Weights of a small rotation predictor: 13000 steps, 17.1 epochs.
Rows from block 4, named by matrix and row number. Each number is 500 + 40 x the weight over its row's rms, rounded and kept within 0 to 999. All counts start at 0. Numbers have three digits each. After the name is the row's rms in percent of the matrix's.
# convs0: reduce pointwise conv (model.blocks.4.convs.0.weight, 192x224x1x1), inputs 112-223
convs0.6 091:530468457527511517485561528509471515497461457542522464524522402561478500447512535410500408460478588451496465490553489503507464471448529502452480454498472519501515473523419548446413465488535500599509494489488410557532544517459534524481495543439499511466511515549592470462503538546519576471560477464480450514474513479584488495523484525477
convs0.7 099:429497463513446470422514477466475529573470487484442491551490434522472539465503422532496491527499540470591468577541509569481447533546414492533497503458520604490481474528512458470514429478532587508474467451493462585456494523610513446443516506533545547504407500471503456491495456511544452526533501485534476439481563504574508474484508495482
convs0.8 094:530507505480498517527518547589561479565475544539514456525514462479578454495537465479466454465547519519437452530481507558541465594510547503563510495517526468578482499478495497520469413563448543483499529540423483553490535513439497408443530459475457458522517514440528551478499567497504559533433450521512424518466535495478527469487584518472
convs0.9 094:490481423468497542437489494449464499466491488548534508579476541510447540575451488520514435584454398487505531550464558520409514493579469458471497435579465513493524526467521454483504575523496491480538482483555536456535472537448478522485545451512447462493512504480484476481535589486503446475508485483508536481543507528426503487570531485506
convs0.10 100:516516520497446525520478502558458519492458476491516485538446546457450547455582490475392484502476484469493490435532373490512490550478489503476458463439509521574510501529444518473497559471480558400450504518509572516525564529429508490483478539518485508538449506512501500485485485478465498447557537514484559518509513488504477469550439488509
convs0.11 099:493463488456504461530469538507505477466447448516506488499518474511445575538482534498535495455488607484481506553543460449504492499529523470514579534488537518505513529566495491481488595517536566597490518467502560569569572484520507487563507498485505498521431551504511511459498493493460488461424529498533493478490461458533545527507456495573
convs0.12 093:551498485496545469446464539508525469474557550509505505516499577561476449553440416473473448492479529535487470489480467462543508506477488494531524538502484508450488556548495462644485529549506486537533521477451622513506483518433593485557450480534482506620477464497513497408542528478534469480488506487518524483539498461453475490493477484511
convs0.13 098:499492586453488501491430473454448530570565444484392558540500459477471457494497441553539506508512550527494528504494493509543508502490513560524494510492519539542534498564493494457530440499480496450497501417506575519462463459459543455482486454607456459525460557543466486550448485492517503534460512484485501531484491467525463466522615499546
convs0.14 101:502520516527512487543525419487529457462510494507471519558461489484437528438500469536543491513557507477472501498504462468545448445477467503469533510448631597530538556585444505476502451514497578560530571498504522524444533477433492512520521501481483498445448564472501465503476463448569520453433489416490505546478513491473445532488508554519
convs0.15 094:515475508470468506512478500560527474563456513563461527528491530487486484481497458470535480443436437489602481542444499483536493529467496457485450459470511500462487523554521454552527504509497513537476495514497470549503525481575553414538558512474488438502543529445497497470513516534609561525499463534502502492415465530589465521524451435529
convs0.16 107:500534486528456499482492453494495563481505524556477439527465449467493479476498520509545441485490448420509539529569517493539487502492502467479558517500605518511483492491444478550531535455448582489492529576516569501482495438486436406560485544568555474508373498488518467490559521509572499503495467547523523506493445496511501470515574526467
convs0.17 091:470463470474480473489468539584517547585436576527578505466555467540500468517570446391505448439537532527505455482468475482493474479449537479466485500508534415522523477491527459502505589529513487492438527463485449540453552502513466479480415510516491490498537559477496491466535564462526536476481535536441489472439558481468526452555506496484
convs0.18 094:550523543471422458436507526495451465469452528539484452506502427533484463549552452496565464469550452467551462523468473538436426552537505479520520511501573606508567450484488484566547454456511540499514562527496510571486435458463512554455466552546533552514433484477470481517505556516486509490466503445437475510427487503514535463434535467499
convs0.19 103:554507472533509485500561421466557492512539491501466435496463519478464494451445501394435530533544502482480496545596472477559479458489467485575467515469569502512476527601484512530551492482533486530579471461462567505558520462519455488527548515455531536475424485556504527467472484495408507463502534457421490485519515551524473546475507517518
convs0.20 096:542550522488482496540538461425498532452526440453459492482508448550490531525474473522569472454485488524543537526530548572509503493424474476477527568455512493538463451551536461481496466473509517470547437444467439553528483524481477458461491469485475525491572619511578468535527572473454453510477461461592487498500539524485548507530505430495
convs0.21 096:480469468463500489562503519519533578553481440464433442497489462573501502532486397495499483498460475436493513413565415543522527469464510499436505457480553482535507495499509530473598402499501452417504507541475516473526502473467523477471437496584482551487559518532495535520542507517491504507487437474497474578506502494531446502552502518490
convs0.22 089:521504517464532449471453494498465405445433486503539545512436454501467495592471488510507502442478536506540516466400516468546477566574497497475488570477509539460505522556560464506481549439511477494454504466472512460530505462465505498504559546483543524485464461568451562521490529508499459526533489459539506489484505479552506581472422495649
convs0.23 093:566538468451488480586497457539607564459467464559516469525483488537477539483521393505456463439579506472510496530480414539498505467529455538460457439472506492512479470536447468539531425476496440480490466489477544560515497547541463479455480506571533497522476494535491400458533526479458497476527451464482430533455542567496472446551466471573
convs0.24 100:525498469511482519507493483490440532560467502422446477501424451509466451489422462485466522560516497469585562485440474531465398545469531460480468506488398507464589529440409504470477502435480497459565506491509459488522505529443541514454449500535558546525461423478490482450458486491508576451413482489462514448487530547546459541539574490563
convs0.25 098:510479504523573549466462479544540572422478480561441525523618405518506558486462559466447478562484438393471542459520461474430463517513482508519407477513501526420485534518499489513499471503500463483433496466553566536508478574497479478486476509500462522499495530500440422509472501497475541551450423488463427458447499480536534508543499482450
convs0.26 097:503516472455465459507458544513520438456549465523535431533521482489509474555546435551546455499490528550477511536546549449485410478431537451441484519561534510490492507471488501511646515477488497467403514494515586533511512521480496489490525518448495538466483541569512477503492440527513538483499506452477500540589508566516454501540529473516
convs0.27 104:500433507489474626522438497553475451532486504513497475488475529495525491475502550508469588514497461513498478490414536592485492481438498476495540462454542583425442502510437474517509512426508585528468569489509475430481536474481437538489507523476490462521514485450457545474525582459510509513507477439458541486568483524451509492452483451477
convs0.28 101:504481486455494543506480543556463463543481502481518480503468520469486489438528519477519591503511471428616465476500390507482491524442542533526493492488463536466540502420513476427483477475510446475471480450484507467555538521493483563538523498530474444469506453535495577549476578525459510498457471533516464536523501490472549569534604487517
convs0.29 088:453530565521535493564539516472471480533491483500431443413518447526465547443479462467457485534493550551471546474510453474512455494442472471488461483478477536465506386430480450480562525520529491515407542497494467447551460482527492435425509514485410475535525485480524513514465460431593474476444441521477457537505570501472479446443469442512
convs0.30 102:583521420478496476504503420454548447562470532434416455549409587443476493430473453456474561428454539480599537543456505521545458576601520468545498497511443558486464534459490533465541478522479431491557533513536528455538520528439508548545509506514509518490530534471517461494469501488471432496488486535545501425451510541541502516549541459553
convs0.31 109:523435468467498531453457515583495448481498557594588478487470463523475466508447464438556515480417515523497493452461524472531471523465488525485460516496552485462494490415538496530503492533514484476518488502508460490494480433549438488525576514500537490566462510498526499504472511541468469501520417575509467558480516517434500560519628488519
convs0.32 108:570447489455556472512428482559466516565476557473568441508542484569491503510398534485492485490463435485517443474457516554526492488502468504511442481450484507451458489489474558544513481545515456452482515474514505488534431503516527545474549488445497497473490442505544409486429501497504452544464466500462415523549455550472506549566559515520
convs0.33 103:592513481491529474503557518526489534533485533527531497525548453510464464562512419505519551533509584492510552524463470471440548487540534434555530491485479535478522482473484418442484433486508471407446556495470497518521571505454508537465541477453495457491488489509488423527556460467408561473428503516514484472466504489579523513396470524513
convs0.34 100:499508537436566474557505436471493459467503487434520468492493556495549561482467496510504525523557499411494496448569510517539540472507534534422541502510436512470499400488503569504489560484547479524470514498475478499563506505529539515471548465531464491604448584515501506473498457436468472439569555466465431462431493436480438515511509529531
convs0.35 106:559540505462594522461469503542474465626422497418475477513442459526472484545462451482471544527528474452527416505526500494545546499526501536465559574455445447536429515457491449517502518411591502437471474526512517504471543527503441477493451458467444506491476481429539448492486475506446470385496496446496466536456498456515511511472506515481
convs0.36 111:531470509476475499471455590441535556409477501505466542490471527538432509475397430486514461464472510485471464481541475473498475530467504487427579431569450496474486451445481539440490474473478491497462486435534493500490498518461552502470477541470555500466485445564471514498507483510529547439481476530442471529650540485487478565525456519510
convs0.37 098:552443485458475479456462515522467515479521485553550465452456487456405424526525538480517547493465500689498517521507510457438487438462528541513501497440500484510525496452473484514484523625493453548458451494507514488457485509470491501581437561440531447445440516479517505487501532463515488535435522476540466564519465508519478464526581503479
convs0.38 097:563474494468446502487513533500503445517517522442502521457527533469444468529468556504451517484461574490409555484538516481434474441501471503445511428484479458488509460457537507505628520502516489517515473523507561498467490557473497446428438537510485452456472495522565478432515391491449478437486501502538502516431641548531531475512575462456
convs0.39 104:431475538517500437460476450548486471480499545487480562406496527465481566496512485497461518525495501460478457499523446523487491490532492400524445534434437498432415514449491467473469555454468492524521457525473508477545498506473432471549529499472505486507508507536500447542595480499543530517462517496473438526448505475540606433519491511430
convs0.40 092:444456497468505523452447496507509495461479496590483551603545438525492510489549499470474459460503437503498426498515481483488420547497478427521457454411463513479443520463508487556482442507434524515450469533473494468485480562526464411464475510547501438497542502474473539495502484591519420551516474474486508578468477486550528482420447476442
convs0.41 105:428471486578550489524500484520515512462564542472501512470521496539584484505480510461480517456519489449502471451478434441571435504525553439520442469526532395505564531486548492521461473511541460470474508469488485487557486625506477494499469506525469458574544497425521525483466481556459501512557471549446468492551500526473450529571431506489
convs0.42 094:514528479469523434513453556539469468564457497554444563471577505493473472524571506501503448530415521493568545448500519413546539495529444474552439486467553505474558480517500520505492534562545532449505490480407565492486511473534466510560602454493557483489523468466553457463490465492558506534435515472426474511463504447536465459546516472477
convs0.43 100:502458463536493435528555451510571479397473459514445535568452463520507442554555505467516479439499402461473488544594507505461587469515472541518442505477478540446500448429481479474412535500472484590478450432473514491533488506480510463492500469521569523486497509572518541444499542528469633471479539472505542526444451436520489480519510526578
convs0.44 103:494452530476431504545519500464491494484475535499499508501515444510490517509562541448488439482464550514446477517528501524492541427483497600499446527526474478401483508445464537441477474487469479586451435484543513472473527471478514519510515479449473470555496476488529472485474528485485496501428505479550432515499537487536509537585537480498
convs0.45 091:536511511560504610462447439555467520459496486566516417515482496424442488503428464426482454532500493528514436480519501556489472441501485489510518495421483572490475405461506486436476554504517535557409514468488412472516495467522485525472430508535515479477599509457542455465481542505558442461514486522490461539411503510478472507545489490542
convs0.46 117:495575512507556538468523528507415524525515557488493454570463464523557470468520520504502513455485455487482545524515461524435460478557464500401469514571464462490531530519565546464533489401498516480525423453520540557481447448520562575479540459499492492478479470558542417494436439452499483492469515478473508451531568517523587535451540503531
convs0.47 102:531519467462480473541449502571555473456479512522493473537536535529463458549454532427500523524470495473444468526487460486495605475486537522469543523475498494546482543405513480419485475441495513538504477480531514469481554498504514467515470488463574464442488506534490535551536500458428508462572410460436456483480485488426476498436486450468
convs0.48 096:551524508531493464453461491525497477531456532496503419476444450429505510518626443590532520531455447607475521492473482534467458540459532551521474511505461469538569495496469510456470484446460481493440416463502478467485518535488496511493574567472482494472456480518547482498459501471533526499535511546478473468497531541466494548492471498440
convs0.49 099:451464546505454533543576473537566480507483446538448548507485453470481502460551457520472442545511557512485542568503467542469445463556499469510455520439463525535522449489434472504527447506486490419510516425507400533530503447501499478513486462508479467440527475459539495531415553491556444475494480551521466523532544504497513459420531500419
convs0.50 089:486527490482460462550528577485529515503465442476487532520499506467525507535471536400510461432508470540551533503488434461473447496531501568505427450545480457444476518521470528496453513540500471470516467530489460520473483493426487495459519515572525539510555443434484429486456490458449437467492457509524392472474449457447511462487575528509
convs0.51 108:457516565508590461544473500502524523448494484484479470505485482516482537481498475402518437505504485477459541551479565552535479427532508413501530450464530472554549450438451492500430458555516562530517536457490443500526497521468533488495534537437497492483531496496480595434470539483503444454503570444491443531561504432494458491547491455537
convs0.52 096:541463480436462559519487497484506522530536489525552487492436533568573459487473529504491435554506512464514522425456575560478460461564548442538476507476567536452547463482448561510466517471475498535479511492503455524487573516415498442493515525545498614458482569630490514486512438492475407551493529517486546537518512524494520441489542431469
convs0.53 108:465477529477433488532427525520473479460442496490471524489515456538504504470511495468511549531550418469442514497455488442545429502521534515519524506443478547532508471529456531559546460448510476477418488488521464500477488537548504537525520514547533502469481503487496522465455524504548446473497469557433544541388536444519508463539457414555
convs0.54 100:486604474486502493553473547460498539498561597483453557427477435545471522538474553507458500537581459536523549507486491515457496497524572482449572455527490470491512498506427490548524607458550514505569504534495400491496503491481494502480484439487528481515443473479504461552467487466518477561475512503529463533525548475433510487525588443528
convs0.55 097:475484532491528574530528475471505463512473430442434531477429530479513480507473467462455408475493514386484425486559458573560481486528478481466485530551569580447531541534491488489562460443535489460497480395526480514499501484500513570503500466490515478566457528439458511488498468456542483501499480536453548483526524551490620483461502445436
convs0.56 109:392519472534505504487488506452424470468481495462521428500446507516498484485493422453490491551476492471505559503443554530543511515526530419515555486497471506419432474497487523555529426447494525564563522435420569506482499508500543453529518567523524499468492513622457463506484481483475449527489509482525504506472449487567551497498410513550
convs0.57 094:454508509458517475447456494521470500477473496450562547548512503595484501486477480446484503442540431521485590465522483501457503496657488441456483481430579519499496495527524468478554500465503459482532506550403461561453513540525504547493539495496496506473514446477531493509454488538495510539421539392531467493570560497449462431472536521537
convs0.58 102:445479525521489486491569537494442529475506540478454519522578509595500563459456443418524487535474430575558440504529499596455587461520503538485452428524566488509468531430515469461471533465487466478431503541485497501508530511553554462501523482546444624468453521600500492469475429455496493484514486498463518479494473481507485571491510488465
convs0.59 098:471528400431553557526497485505482474528506515469476533480609521448494476466486419492481524504498544537434497536458506502462489585481551479479534513519496489513525476475494487473478504524436513566484538554505487435501509514442517515448559547447459478547480458508528463525515455493479487444494501496558563553498489522442483497462471457495
convs0.60 106:499491504479493510503477463479514466466558520549532539506602473452542552511506550477534587525470469537406480485495483459504492440565457510427498491466520484546540488526513521467491536529514563504520529533510522473451506514476550486472477416479496463541451491459442506488510506462517533466547483501540480429442429519544529498526433549503
convs0.61 097:516528449502512537457492466507524502562514462519438478486483530515516439534505459497539414503559502526527429501504524417516537453486479537519532505476503468465529491480495554527506500521550481532492480507548510463513524491495491497520467474551484435535486450515464526515466523508488452570471430465466403471467493525503652471561533559522
convs0.62 097:478459514485478581513455526517485497490516492546534530598423536572484469446442450536480539494566542441491463455476493464445463425538500552499499586438575520508506464539455516501447541527548501532510517568518468488547436542491463478505538520555486599480469550498483533526511553552518459542409571452512524520408523483469488456455505517477
convs0.63 094:498458476460517476506445475539443474464442443617565488440534473433498503526449509439541446438510475452478470510450506472471549477493430478456473567482490517488516533481492449471403497505443516507483515533484510517503445499472515522491522458454501445456386559444461451466496450525451513502538436514514559480478531601553514529519500508500
convs0.64 100:512477442512557479507469439419478503516490607517561517477448485483447512504481499483521483556465534387452462461497494480508502500514496495494487502504453497511531474490514469501570487536466521520447527444525451511562498543474534428530626582491483489498513504556616527495423536546541484454460487485480521550504479501518509530497478512561
convs0.65 100:581515480462535508530436498467502539504538520510492520475418504478468552466463552518450435547455526477535491541505500569530516485531515487507461522521513493514570442523557534510480388503492477484482484513468527508541539524405482513525491505509438504518654513526442453453458484512621571492526502551556519560485508446439473428506542437533
convs0.66 091:483562511550495476477589576522501461514488509542488553553506517463421528475504451471500482532509520501442523470519457459492537533454557531441465499483500520513493526467513517557572490462495541505489441534478527514576512508579503490435455482537477512471517567593607559477530497488457475454532483496476460478436559508502468490438442519457
convs0.67 098:503574447431509567519478433460467483603464485522536581495572572490442465485547463518412483495481553506463526526527452550504514471575518516439558517535453495476471427466484525534499457530474480527524519501450503527476501467549529449508550504525502419487486527521454450566458489502536518429478483488593448521503523540514517519563491515490
convs0.68 104:464472569471475449474506452535526517520515523499475483583471567463480539546485524492558550535518451558508478547534495494508508542519492417513565575457471538501510558427502445469494464520525548512516523530494502510457524491461500550481479491429458466481434491460594574426455482509504422382493552423441505452476494497590571542482584459448
convs0.69 094:479527475495482513499555598475563462539551551527556486479532475478547523525481478461551484458457546473465565471422438441477539465504547500463456490500485508470547485427438490474549451460485540548493487555549495628557524531548409499473506489498491525493459544529583487592502471492497454448550479474481531454491499507507549491464482520574
convs0.70 109:464523491530520470528449514516504438545507555529532503450488448489476455487511478450491560446525551543486548555499442509485508482516505465489527467506623514518483550485509436467508618521514541402461519536512543569501477463514525570529523445482502478482497515465481457486483505444414487421460515413521502521530531500437515441455485454489
convs0.71 096:537495527504472458534613465450404452449532509563501529507449527453526606460526456514558551413468459474459480525498534541516556439491561487552483566526520542498458459514505461534468484505562404476494467439577486498559535490483479504486513450482488471543514539455532508488529466532511470504506600505486495466452546567494455475521556516486
convs0.72 104:488482523539519506501496480500465526482451552498498407550540491527503471489538479483504480578427562515535524593504542545472560480506468507537452481553398503532534487490461530532634426566543517524552575563543486580460542486469542555455481529519441416507540450458539487525477545461429542484482502569550495496522526413549440468525520468478
convs0.73 097:553442485477555486494497503525442412533513510494610472512467484570435504518470496425402458542551571548475440530484480516578514482511530493537518520499469448498494513491484496531528503459468494451448501472394521487457498502492497457519489449489559544572519445514488509514514538493472493481448548449441478563508537515518521503565515578492
convs0.74 101:548639484509505475512492506457484491475414517492486472572453565466451497436490493492428449487509530511560499566451513519517465474475470467474503516564516513475487600471471490487493531496513576548533494507461478511508483570506493500525526515508471520511579429510512554491452494533561464554547505528479473533511475519515468483568448559470
convs0.75 100:483480503520500461488519455495507459462509534508615509470535507488517477551512443528567468463497470451495525464508485495494502497492478479446451557484508485459469522457574532515538499558518499540484485505469467493412429474488563533534492484544424532487447560479520478547468556471507502456517523584526440442416554523454524400463497540501
convs0.76 105:624611543552516536518472495446539499472511485528509530442531548503484556452590420499467463553550479514533477566475493504448482460540470528519452514470535499525477571491525468494481442495492569538486512510507491548492510505533483544508534447520483481534518509443537556459450568457471587561493524489406427477576478466527561547486468476442
convs0.77 097:507471483461507505596478468499581508517448566475527448479562454406480489505517518527532558492470542463462546556539470549470541499439509566564558478447433559455519487493492483513514497473502469442533489532484469530527442482486535501449529525501454527550527548494478465459588493466503515497507506447479503510444470545546601508504492529481
convs0.78 097:556487544547539471484455474574469451542461467479425478451571495467443399490458526460484538470512548430515425521543444530495530433522555603549487533522472520432508491524439481471434482528514530470522498523477510477454508403453473425504530463518528474497508467508557521494473462503513509470541489470486443506460520469502473473500496458553
convs0.79 104:501466545584495461473489500508491489499511510495473484503461579497455526427586515567506497515493471445423494579525475507513458498482491469482506574469451515556509509465492481493429473467581565495482507448560477594527418507500560503410562391429512516457488519424523537444498552460454435499447452496469416450395558503494556412465503419496
convs0.80 097:498518508557547498513455512518501516468518471491538426539498419538514481534500608460484485515467537477486516503507458478497465509480512515527558463458520550527462519541510528477550565538483464488408505491487518452486508529446500475496497490547548502483515506472543541508462520512461493525477486504424546571492559644547451527519512523477
convs0.81 099:512514450513605502527463578528490487449525478602516441494526491444499540466476477526516552514543489469454455555529441537464548463538523502469529454512498494510479563570483566546536458454493575439524471487536500534454532496520465511496485419522468449524557492500462550505491504500536521470503504467498524482542522416497516499470472519492
convs0.82 105:484443553463492473474414524446552543527522525585512462411504447567429495530497414577512534547502526535559508562559480524490528484477454551455500499553455576508481559416562460535532475506538496462457513479485512540527525475411521476455485491486489487509532553478483491526445511476484531471490486523501489530584503503466467492505416499499
convs0.83 093:528493465420529527497495504517439466431505510549579466529465438552551478538404483562479506554520523472516531526458471535545519433513553518521460502493564521481540401515559473520491535495474442493480528513432481512519446512514523492478495498526522479557469532494508578508543573450566576457546525503474503556507603520540525545518472513463
convs0.84 095:512478524478483554469468484576406500471457490485419508478503514566475461502473499431494469443502536449549423482495539534514446512554462456470489604502470470487468560489527463444501444458472545458494428524499473554561464487482454509553561460480489412478468515501580522496485476487472597550522459471494476572496465485481565545602579506481
convs0.85 088:454490477416506505513452477491491510521549571497524526444522477463509479482526471496468449509526483450530544483514467455507477479483503429535483576439567569521542470533519486449468512489589544486443457506522475458448461459478545420423493571481457480586469496414537458490459463424478556469546461552425491541489476488422484510528492509470
convs0.86 088:477507522427513485478495496544477577464564432463678532531525506431497478559498472470492536488509499501510511496488536473508517405519543412502477520508488464526550446508525431474568522478487501505524429556464535515464554552551505565490593580480525488510456493503555460493438458495540493483534480514513439500518504551481472409527458498537
convs0.87 100:498465499427472511466569493431442491448514473502529488527520557502437495498458498495540539473504465459462526451566587493446570525484520518570413525490475500451500419497493493553505497461580499521480464530463519511529445494555525555533576548486550551516485595556527482467506489520487469485514496477469515508581564467462512524564537569490
convs0.88 091:499486499436495496518488485507406458441534492587491484514471480489593472520531477430522497435493539497533492516480467428563582545521436481493562518435500493529467387532506479482498507544489525468430546515550517429517396529505461549493549514608464452456453497472467472577529482504485465537480529483478493575470505485447504482470517485505
convs0.89 103:497519493434450533498538516499444506486453508632489542508521567548534483490445541468457491508525489529567543434472505522492497578506561434453514476514434519463570524531439519481488503573469510480578514461521490576474489445526558500512487503507508438516513495567472510502520491484442421491542495539509466520550486514462493530490488497588
convs0.90 101:459475496509470523494511502542412429543497497521535479501535572469467579488518580529439502443464482498496477473630482445427510504536519479498512484458497515598466515464443534483472520482538459515486491482522430553476589534431516567502506495518414496521431534505516529480500509477491433485449528469560444515482496528459457501498552499480
convs0.91 094:467483528477557474574437494544496545470469474469461482494521537532467591450451406561487486507527465471478449533573450515467454446532528468523505482469480438540473442568480517523525461512500508460509478452459463582483536583479456555464501467461542540560584524434511494434448501489589453533498518544454459512514457500474469522481465531471
convs0.92 095:492513541452564464471402446559547558484551558503436450627496543454558475451453518400434463484522507489441463479469535420459501539453501494430498511451537491514476477545470512486572529520512500476514456475536465441428477520492491521540483425517562459488491502479508508472486522535475509461499552547455535473521509481563494483487536474511
convs0.93 097:524500503456511586482482495547487494492532457521484496510442403506441494496477495530523493495453502556481512496473523495467505525453480508494504531481535518516507557529534522561452434501521469483523515507490588523455433572567540461434483490512492487555564473473493505445484511492472545497486524495466440536480563467553543520501555547485
convs0.94 102:451490627453548461472488498531463441530440506451488476527464543537555548522587574541483515516428523462521479522403468532512559505543518516530494427498540526518508438506488550517486491444431507507457527516551468487476518478557499506506517518498491594451575566458425459575508502433569562525470463508510537457521515532510516486499539488534
convs0.95 106:523528475597468559473504512434421486540502524572497535503484547434542521519479434434523545524544512460521480514531549531495559470541554471455503596472512498515517527480535476552512452508606481551575503493449511500493455474456612524470489523508438530522464489544537462483450469430506422491481510512472598481536510445492563494497555472467
convs0.96 110:530522443577464448473597466512514497562482507505526517558566491540478506523580519507526452510499504509492512507492470508450559533571451459512425478416530509464430437487503530505546491481424521533471515436491554453463473528502490575525513494512457554514485436443540557431493480403415555513464445497473538500496462510507493538523546593466
convs0.97 093:523488523520516514499515539459556481542499462484494541513455489436506517468528546529552480458480479463554650567506559466507417556525500484491509501599459496411526485496434452424508508518489453459543525528474514496496467447439512487511472415570490501509477437441508484521545523417467509514522415430516437530509501477504516525472494493479
convs0.98 104:422527540518493437471506426505467482530445603493515547478488508537495566509546528488519492510455503516475527532484529478457498449468476503471538519542466542461466510456492566513451534492529514480484524478557507462553502524433530459453506493472487484503522515514527486462452467555554449515410420564462477527532566459561482468570526476474
convs0.99 102:521537529470553582461534484489504540523530497479465483488487434488489557439438495460528446452508476537518501471508495460528560484513435473464534537505518509491518455519512562491467492544487458474543522451503511487507532451504489561454535549522481421534492523490516517510421436489490440497513467424509466455426530550513553533534494487462
convs0.100 100:502490495546485534464459447504532485543541576452489497462431517529568465464509538465438435537559475507418533484506544437512462505466499491483531518485517420441441464517428463458453518558513469454454483518537478480520456488477452540492518566485467539523491435527529477448478449523536477532502535505528452498497549468542486513491498480494
convs0.101 099:484502464504516595475518534546485486479504476503510471465429501484491487538533463481467450524511505496492416589459441586508525451514455513449480525545496459573470469426502546476491455606513521533563511476509495510531478497551477499523488440539428515530512500451475499557526446550500549518525450477538478505484482502508502382543493588523
convs0.102 102:568480529559493505449517452533458533622560587542453500530480493432506462465474508481486522521557542482582580507568449520512518491525506557504525546522546511464476543559478497484476515521550509481476458476453524448492476498574507533491469464502517533508515538523512461497457525559478522525533533569528501476403480534514527557543501488480
convs0.103 097:547512492513467507517418471502507454495610474555512549510518458492458451482476433508447502533467477600547549452539478465508533492425567482415532546532522463502461573569481499567490467489507451399511506453500527448483556465528558539538507490461524515496437501506450534528523525477453536489505453488451481487481523471460518420438469486514
convs0.104 105:496514533536532492436476482551484484521562496472482462451539503470449521498506468520508463521512454467486519491486531560546468456469478439511443528479473498541507434514507558456452497493524579465488451451475436492496473491465469503531491509513419527552541586521578538569555487545549546483480455515515514535462443448543506520525499468520
convs0.105 096:469488509566538513471541542560486468466515443495497446508475491473548434503523525470485499466448495514466506501433484497480446517475531465492443462496475482529473465516491482468525407526566464521398516489554561475554446478484502493499602539524473506548564564549467484491493411458541494473606536483569487470435532446515534454546551474504
convs0.106 110:514456455459423519516481467505497467452450496456530530527590533490567514555373437540531440519477439469558513498497494530521528520516525515436457485513499489485567486468458517504482516478537561467567479427468486453508459526536522461448533523562494531527528477499462530462474534544489477452552526477527484556558559477474522530560540506536
convs0.107 096:541447483488470441446509557480496512484491571494513535557467498523466462438483450526558480453486486483508459534494513450547536469466514530560557547571503565481414505452485528436575505488448484482467482518435537522497458508480509611462480439508510433435536536516588526531514510448539439460482449444496487447426485531579563449512496549497
convs0.108 096:543571517505510477477571459492516444517524444473520510589557528533534502469516543476459521511495443440629466452501554534398466478485591487504474501468575471533473533496516411535534560504534491506547488497481520532529527494452472495512486478528530643445442474485472488586520535495496510514498495433495467540475553529461528525496489523477
convs0.109 104:544558520419487554464416429551527476593470578485502451545489494462473428504612481466506510472557515440642528475501492542475512483537537550510515488497538443462449462506498450442469551531521496493512417479466552499469514576491530500536455457509576494549484571488453466587436495501493538561472483459480474532465491471517529558516403547529
convs0.110 097:561499461451494431490523449478532486560442540503518488554491453440481500426515496475520479530474529511529539426471499466549483448507474520492407474506463479529533489530503535425486505470476522526495564483517495507544429464396588471488540575480495485476548507484559510534473473451497505451508557568482453488459571458502500521494548477528
convs0.111 093:535475504563496439497538451507455462464512557506489518502508531578528506471529436454513431524509497522429476511473482473431511459475545467487494529520584536517470514477509571539478501573556440543496533500468492524479505431527513520547449447499567533535483448470479477462456446470478464491475500517525565479534507500448451487476529533500
convs0.112 103:492537475514446575509523528512531644545492528494477573471533567505514535414469430436466484488506532484578495493433542449496476531487521449531477470515496421493492496549478527477509466444504598562529503487492472509575482536543520577451512494391463527491495455450475475477499492487553466523563534507484432506483504546544541484509485567530
convs0.113 102:523550536443563459474474546580473494626491489493517551468507546504463435482518465434513537524519443454469523483485494569518569490592557516530469496433540531491489453511467500484470502510479514495546445436521458535521482554446525509432502505450428535463492487493527485489553475457545463521506481511504573487471442402523467478529517562529
convs0.114 094:436483497566487464475407468444542503548526518409482538489494506494474459405481492619507508478459542492511527525547489471495552472442509565468505593561502468512467543588569461450513506440535457504499565540403496466482500465502530464493496570521453498553493505546510512524501466435427442468570490466583504516440527529470443492456560442515
convs0.115 094:472499580544482510477428468547597529474523499461463508416497445512479467533482481437480458455431548542497455509478479472536438510503547383513548522483497514471462467493544474461561523474463475528500541448499550571498500476500403543504455623469540469492471459501568526437499493480471480522528442556564486451492534427471522461448505480510
convs0.116 106:460508463489499550547546521561483489510514483457451550527510516443501476475512530484464522452466479540528449535576479489497512440405541433536523418486527466553474509484491465555512541528540519573580456475469498477541519576449465490422459479545526455546506441534468527387438463524452468524470573531485501497532465487486548457499515528496
convs0.117 103:493495549527477560463485472508526476441498441548530527465491522509528483424538523508485575467489514450503529461488535517433437512529526462585460488525460522606547439555551503533491478477481499441444585470536558508448501463539451602465508597515533528535484494487500449491452418484540529511486434492531581533538499470482480512524457551451
convs0.118 104:507474526505501516513514536619498523505473488490533504520504534516493628503453475422487515499482525439494498537479467465499458520483550491552468480489501530511575495555482495498526481550537554518490509559527469569509484446526541531500489443552489464595528536476494467491541462447575448473565477442479524554528536513452539426457562473509
convs0.119 092:499520535561516500505469465515554482414498422596545461522530485499482490475513459526391455459517444495464497479522507504439443508514446519539571514504489483478463491563477515506475527470548497520490498475526427496522440483560464500490551477497510491451507474474528503507480460462488542457535530496501489590505548460499506526510456501495
convs0.120 088:503518605482488521436493474487414521459504503514501553545462478549391492433464546512530546550417445555547446450584506557516450482562603435551421528488477568476485452474439526559522537446467557484507471478532500526505521466540553494459557548480437546459538514534498503536578483546424490456509477478513539541558503456520465547509440485441
convs0.121 099:483491497511521467511437484481470512594517491517405456494479529503460488423426463484493574515533482587477507494444466491479505482548438483508432531558473491497505619491515508491492534446522548542486432483472520487466476524444456431516475478448431479522476424512463506505472465528471500488525436490438577514520460502484553479476484532469
convs0.122 100:521472457604418487529444489514547538518479482502510471484483459516502537442549588504448459495499546533575491511554564515472538502530505504449492464487537454500520471528491487523473475482515520506487610479571589520515481431509526482553458587586467512460510488508447526571472496470539510505449496435488493539497480488546456477569493506480
convs0.123 093:452417531440557478521477485496621568464555456485421510488503487459520496467463421473552571529500500494509488495475498502490538489572502468458500479381498515575452525549490514497536460451490531410457476449479479546504571520534482486504524518528502577571545493514462518460453489519446455506456533466566456504441471506582484489516517570474
convs0.124 104:521499642562501469508483467541512523475488549476471534495489449524522462418459561557510467525475469510477518507474488503534501492448508551495495536450528480453575460527489565476433541545472513474528474497521514511536497496434425569556528518450463475542491423511461511498522488471483549532527484514468403463464483594439517487491542437436